From a checkpoint of a small segmentation model.
Training: muon at rate 0.0033, 20100 steps, batches of 256, held-out accuracy 89%.
Data: 145000 training examples, 35.5 epochs.
Rows from block 3, named by matrix and row number. Rows with one number belong to one neuron. Each number is 50 + 15 x the weight over its row's rms, rounded and kept within 0 to 99. All counts start at 0.
# gate: MLP gate (model.blocks.3.mlp.gate.weight, 1536x384), inputs 64-127
# fc1: MLP up (model.blocks.3.mlp.fc1.weight, 1536x384), inputs 64-127
# fc2: MLP down (model.blocks.3.mlp.fc2.weight, 384x1536, transposed), outputs 64-127
gate.822:41 50 35 37 47 25 34 73 40 27 43 43 46 64 78 42 67 69 54 37 34 20 30 61 33 57 47 61 54 30 67 48 30 60 51 66 45 39 26 35 34 35 31 55 75 45 53 37 48 44 63 58 51 23 61 36 63 65 35 25 54 59 47 53
gate.823:63 69 51 49 60 51 47 70 36 42 41 52 49 47 45 41 53 37 40 53 60 46 55 47 54 57 42 61 51 68 55 50 63 34 55 66 48 67 49 00 70 61 54 69 46 29 31 61 65 68 52 78 22 67 31 37 34 55 54 53 62 78 36 30
gate.824:65 32 78 52 60 34 72 43 72 42 36 48 56 31 54 49 50 66 41 54 55 68 47 46 76 55 34 60 45 27 68 57 82 49 42 54 59 51 57 39 57 50 26 36 26 67 54 59 49 76 54 42 65 57 30 52 31 42 64 57 43 30 34 56
gate.825:67 68 54 47 53 37 83 43 53 44 19 38 36 36 67 52 41 45 62 47 44 70 26 37 34 64 55 48 32 70 37 45 52 58 67 37 48 50 39 22 89 57 18 44 78 44 35 66 55 60 62 60 37 75 30 75 44 59 72 49 63 43 49 43
gate.826:33 76 51 28 85 51 40 17 58 43 69 55 46 30 68 72 30 33 22 43 60 39 41 46 70 38 19 60 43 46 05 63 57 58 41 55 48 72 48 74 59 54 89 70 66 57 53 45 72 54 22 61 27 61 54 32 49 47 64 54 19 40 76 60
gate.827:48 48 71 51 42 46 29 44 64 60 59 57 52 48 43 42 51 53 67 28 75 35 54 31 45 41 65 45 63 52 40 58 59 51 41 54 53 44 15 40 37 40 59 58 51 36 48 45 37 65 67 65 61 58 34 43 45 41 32 33 40 47 72 50
gate.828:72 68 00 63 52 38 13 51 59 42 63 61 68 33 41 78 62 35 25 28 39 51 33 36 34 33 42 36 49 72 40 56 57 39 68 54 38 71 54 57 32 33 53 56 35 27 82 55 52 63 71 53 35 65 58 51 48 46 62 36 59 47 62 68
gate.829:58 41 29 48 37 63 54 54 25 57 51 41 49 36 88 58 23 65 56 53 40 53 52 50 44 29 40 50 64 59 58 28 51 35 49 28 54 37 57 79 57 61 59 48 56 65 53 33 43 39 40 25 37 39 70 43 64 44 52 39 44 56 51 41
gate.830:55 29 71 42 49 33 36 33 46 52 45 50 58 62 60 43 25 43 69 64 61 67 66 57 84 38 67 43 65 80 45 29 51 24 41 50 51 49 34 54 51 45 64 63 42 40 57 54 23 55 65 42 51 76 38 19 43 32 29 60 27 36 54 56
gate.831:39 69 41 65 52 67 38 39 44 58 39 45 76 26 68 39 55 43 50 50 27 54 39 41 36 36 39 41 34 52 28 54 43 62 40 64 57 63 64 47 45 39 49 22 63 55 43 39 64 82 53 61 81 83 79 59 61 67 53 50 63 58 37 36
gate.832:16 55 47 63 75 41 73 54 72 77 49 47 39 32 63 58 68 41 65 52 62 35 22 73 75 51 51 55 46 61 49 46 73 49 52 73 51 66 31 46 39 34 55 52 60 68 55 64 56 51 56 82 69 55 48 70 47 36 32 73 64 45 26 62
gate.833:36 51 61 45 41 61 55 55 69 37 59 54 36 41 49 38 43 67 52 43 21 59 70 66 62 50 57 42 26 57 46 15 52 54 35 59 33 38 77 40 57 40 33 66 62 55 35 66 44 68 61 62 55 56 67 70 42 31 21 35 36 64 38 62
gate.834:52 51 35 41 57 47 57 64 47 26 35 59 47 68 61 69 29 62 36 62 55 55 36 56 76 68 48 62 35 73 64 43 60 35 53 64 46 68 39 70 69 50 21 51 67 36 34 39 65 63 31 64 35 75 76 43 44 69 63 41 48 53 11 29
gate.835:44 44 69 61 61 46 26 59 60 57 55 52 79 23 47 53 82 41 53 49 61 53 53 41 51 63 73 39 58 43 17 47 50 58 45 51 58 30 39 30 44 57 68 33 56 68 37 43 53 20 55 72 46 44 37 33 56 53 45 53 46 61 72 40
gate.836:52 17 77 55 49 52 58 63 58 54 53 53 51 48 55 45 25 63 36 55 56 46 49 41 66 59 62 73 71 41 52 64 58 65 69 81 57 47 53 58 37 32 72 46 50 41 61 33 34 23 68 43 75 52 43 47 32 31 28 41 37 55 46 46
gate.837:38 55 31 38 27 14 06 40 16 55 35 57 72 30 44 76 17 62 23 40 43 52 42 53 48 62 44 33 46 67 55 69 36 57 45 36 46 77 31 43 57 51 36 47 62 37 32 39 46 42 75 36 56 44 56 52 55 39 42 65 70 54 33 64
fc1.822:64 67 30 65 17 52 52 36 60 57 62 66 77 36 57 43 44 44 59 52 57 51 68 69 45 47 31 46 58 61 17 47 36 23 53 46 66 58 52 41 74 31 44 42 44 64 54 54 57 52 22 32 61 32 61 56 50 65 46 38 31 46 77 34
fc1.823:70 49 49 81 42 36 50 58 45 46 68 52 57 58 34 69 83 56 62 51 63 39 73 21 53 69 48 67 49 58 39 52 40 46 59 49 51 27 49 29 43 76 48 41 49 54 39 55 27 16 73 63 45 53 78 55 70 58 53 34 44 47 43 51
fc1.824:69 49 46 62 23 68 61 58 28 47 37 49 56 62 38 53 41 65 70 36 29 53 64 29 31 63 62 35 54 90 41 59 28 56 13 43 37 62 27 50 34 58 70 72 30 49 53 56 44 37 56 33 73 44 58 79 52 43 35 58 39 34 50 62
fc1.825:47 49 63 60 67 64 55 63 43 35 48 38 58 59 55 46 76 22 45 49 68 40 45 74 47 27 56 71 38 47 63 58 46 57 59 33 12 60 58 71 60 72 59 33 26 73 55 38 57 38 27 66 75 34 60 30 61 27 55 46 59 55 59 57
fc1.826:64 55 62 41 09 57 63 60 49 83 32 50 58 52 57 33 53 43 83 25 22 80 44 61 66 50 59 41 48 66 96 25 58 34 41 49 60 26 45 60 64 63 33 39 32 33 56 64 26 59 47 44 66 55 51 52 43 41 51 20 64 71 45 38
fc1.827:38 45 48 48 37 52 68 39 53 40 56 64 50 41 47 63 42 52 18 50 42 74 41 42 45 73 56 40 36 48 57 45 39 62 51 67 23 31 70 36 75 90 45 53 52 84 76 54 63 50 46 55 29 32 65 51 62 66 55 83 61 46 50 50
fc1.828:57 45 49 62 43 65 63 41 61 62 45 47 52 70 66 22 39 83 58 61 50 52 46 65 45 64 38 85 50 39 57 22 57 35 41 43 62 27 72 29 45 78 35 50 51 57 49 58 42 47 45 61 58 54 89 62 51 56 31 68 64 61 28 24
fc1.829:48 66 22 72 54 52 36 32 52 58 49 65 16 59 44 78 49 58 32 70 49 51 70 67 35 44 46 57 45 62 41 44 47 36 55 52 43 37 40 60 55 48 33 54 40 32 27 51 40 66 33 60 83 61 47 56 58 54 32 49 61 44 18 48
fc1.830:72 56 53 68 38 34 32 58 38 45 69 37 41 57 52 59 56 14 35 41 65 78 64 59 71 53 69 40 63 65 48 40 51 32 45 44 71 36 32 47 42 33 49 45 46 60 57 36 49 21 40 67 56 64 44 57 70 62 13 59 35 60 32 76
fc1.831:73 69 33 48 51 78 60 64 46 54 38 58 58 73 59 64 39 69 57 58 14 48 43 37 57 63 63 53 56 65 49 47 41 45 69 23 28 65 54 35 65 47 52 49 65 63 29 57 24 60 35 66 31 46 42 31 72 63 71 30 86 63 40 58
fc1.832:53 43 43 72 38 45 29 53 56 41 51 39 50 74 37 33 38 55 25 53 26 31 78 32 43 50 49 47 40 47 42 66 31 62 48 53 22 62 65 66 80 53 51 60 41 51 62 70 32 51 41 41 37 33 59 46 49 26 68 34 39 57 75 45
fc1.833:56 26 43 63 36 32 31 49 48 53 52 57 43 14 38 28 82 56 13 53 38 18 53 47 42 62 54 36 74 40 54 22 43 42 85 50 54 78 70 73 51 62 70 34 56 70 42 39 51 31 41 45 41 34 29 28 39 58 46 53 43 32 28 37
fc1.834:57 59 14 57 77 48 29 39 42 43 58 45 60 58 55 39 31 50 35 37 47 55 51 26 71 61 46 31 13 74 31 54 54 52 64 66 82 45 34 27 50 35 54 60 68 66 48 54 72 52 19 61 44 40 88 36 36 46 25 57 14 74 65 26
fc1.835:34 16 86 52 56 54 71 70 36 69 52 51 40 47 80 52 31 57 76 40 44 55 33 24 46 43 67 86 67 43 68 39 58 67 39 45 26 60 41 53 49 46 44 58 49 45 52 37 51 57 64 53 85 51 22 77 58 43 54 69 64 57 39 56
fc1.836:56 54 90 23 39 50 57 71 54 57 55 47 47 67 65 34 27 54 53 25 18 64 62 51 51 61 59 24 41 34 57 43 50 68 30 45 41 39 44 53 04 62 53 30 51 46 60 57 42 50 71 46 84 14 68 67 76 53 41 39 67 71 37 46
fc1.837:49 30 34 60 67 38 29 62 52 69 49 34 48 56 61 89 25 58 49 40 61 63 47 55 58 26 40 37 63 50 39 55 58 37 73 65 43 51 73 51 39 67 56 73 40 13 54 34 24 53 71 31 55 43 35 40 48 35 39 56 58 78 24 38
fc2.822:39 57 70 41 27 51 59 17 19 65 62 52 60 30 48 50 40 32 28 66 29 99 45 44 60 56 46 76 32 56 53 37 52 48 50 85 49 31 27 44 59 50 61 48 24 26 35 47 33 44 44 50 31 72 50 77 52 24 36 36 36 60 53 50
fc2.823:58 56 51 49 50 45 85 32 16 25 32 44 73 43 34 69 81 61 51 45 42 37 36 69 46 60 63 71 68 89 66 64 54 61 39 42 43 52 40 22 45 45 47 27 52 43 59 49 38 68 58 81 55 60 39 61 50 39 55 44 51 56 37 54
fc2.824:45 59 39 46 65 45 65 80 62 76 69 31 63 88 34 34 60 66 33 57 46 51 64 82 54 56 44 59 30 50 70 76 57 64 40 38 56 82 41 70 60 64 65 19 37 63 49 55 59 45 38 40 61 43 54 39 65 36 47 91 89 55 70 74
fc2.825:50 31 53 62 52 21 56 45 60 40 48 49 59 74 69 40 43 00 39 57 19 35 61 49 79 39 48 43 38 43 41 40 56 68 52 77 50 71 54 24 83 54 42 41 20 59 49 42 43 24 45 33 59 13 65 25 79 16 40 30 26 48 50 43
fc2.826:60 70 52 38 56 20 40 56 57 49 52 50 52 41 41 51 20 37 31 64 57 07 49 14 12 68 63 49 33 62 55 38 42 38 52 73 49 68 48 50 23 39 58 77 62 59 67 31 55 32 23 63 33 71 42 43 56 21 53 70 43 44 43 50
fc2.827:32 62 49 37 49 49 58 52 51 48 63 49 34 40 81 44 45 15 54 64 47 34 32 61 29 52 32 44 68 56 69 47 48 59 34 49 58 51 37 44 61 80 35 62 50 41 47 39 49 52 61 42 40 51 53 44 25 72 33 35 61 56 71 48
fc2.828:96 50 51 52 44 59 55 65 42 34 43 41 33 27 45 85 64 51 38 46 63 44 47 53 66 56 28 46 42 45 64 49 45 38 34 23 41 49 54 74 54 27 55 76 58 39 68 32 61 46 06 78 29 69 68 49 55 67 23 64 19 49 13 55
fc2.829:71 56 49 60 41 50 53 66 45 45 86 53 67 43 62 45 56 70 62 70 54 65 42 57 49 55 45 53 41 34 52 57 47 44 40 44 41 74 57 63 36 48 71 34 48 68 72 36 56 55 58 40 14 53 48 32 27 50 53 40 57 39 34 52
fc2.830:49 39 53 62 56 34 68 55 28 46 51 74 56 46 52 69 35 67 55 67 71 05 56 52 36 65 81 26 55 73 59 58 53 48 62 69 43 45 51 66 54 41 62 89 50 50 53 31 36 72 36 55 40 50 40 51 30 37 36 33 69 45 75 37
fc2.831:43 61 44 54 79 64 65 46 61 90 36 25 34 67 37 43 78 47 36 80 62 75 57 75 54 50 74 39 61 50 46 81 39 40 32 68 38 49 71 47 54 60 52 65 50 36 17 49 44 45 64 41 46 32 55 62 43 42 34 74 49 50 75 66
fc2.832:71 39 63 38 48 27 33 41 73 33 62 50 57 32 50 67 42 50 55 46 50 35 39 55 42 68 60 25 14 59 89 20 48 60 26 47 40 61 25 36 95 55 25 76 58 39 31 50 41 62 51 86 70 62 31 45 33 32 55 59 43 20 61 52
fc2.833:53 47 64 34 72 70 54 58 40 61 52 30 82 66 68 31 32 43 51 37 44 26 59 37 61 48 48 54 47 46 68 32 43 66 35 47 54 58 62 59 26 58 54 57 65 82 46 42 77 48 63 10 54 39 59 58 35 18 39 50 50 54 88 45
fc2.834:40 21 26 58 77 36 77 38 55 54 57 69 82 32 06 70 64 39 41 31 65 56 78 48 51 43 31 40 84 87 50 66 48 55 42 09 41 46 41 76 46 66 49 43 58 37 67 55 39 47 69 32 45 38 58 64 34 60 47 43 59 52 60 88
fc2.835:39 59 53 55 31 67 31 37 69 52 48 41 09 99 60 69 65 45 57 62 64 41 40 68 56 78 30 56 39 47 35 50 54 47 53 69 53 39 35 32 67 48 52 41 49 38 61 57 66 48 64 65 36 84 37 62 23 41 32 50 47 46 59 44
fc2.836:34 53 60 48 50 41 50 44 34 46 55 51 29 50 56 39 48 42 72 44 67 49 35 42 33 48 77 51 26 51 46 91 51 64 34 63 60 62 47 49 53 37 68 40 62 72 40 60 81 51 52 55 33 67 54 67 43 76 57 39 68 52 33 55
fc2.837:44 64 50 54 53 35 03 55 53 33 45 63 37 43 59 20 46 59 28 65 36 47 39 62 48 32 52 49 38 55 57 47 50 45 62 37 47 63 56 56 59 50 47 53 56 91 45 37 42 16 19 47 38 17 57 29 53 30 50 43 47 50 39 48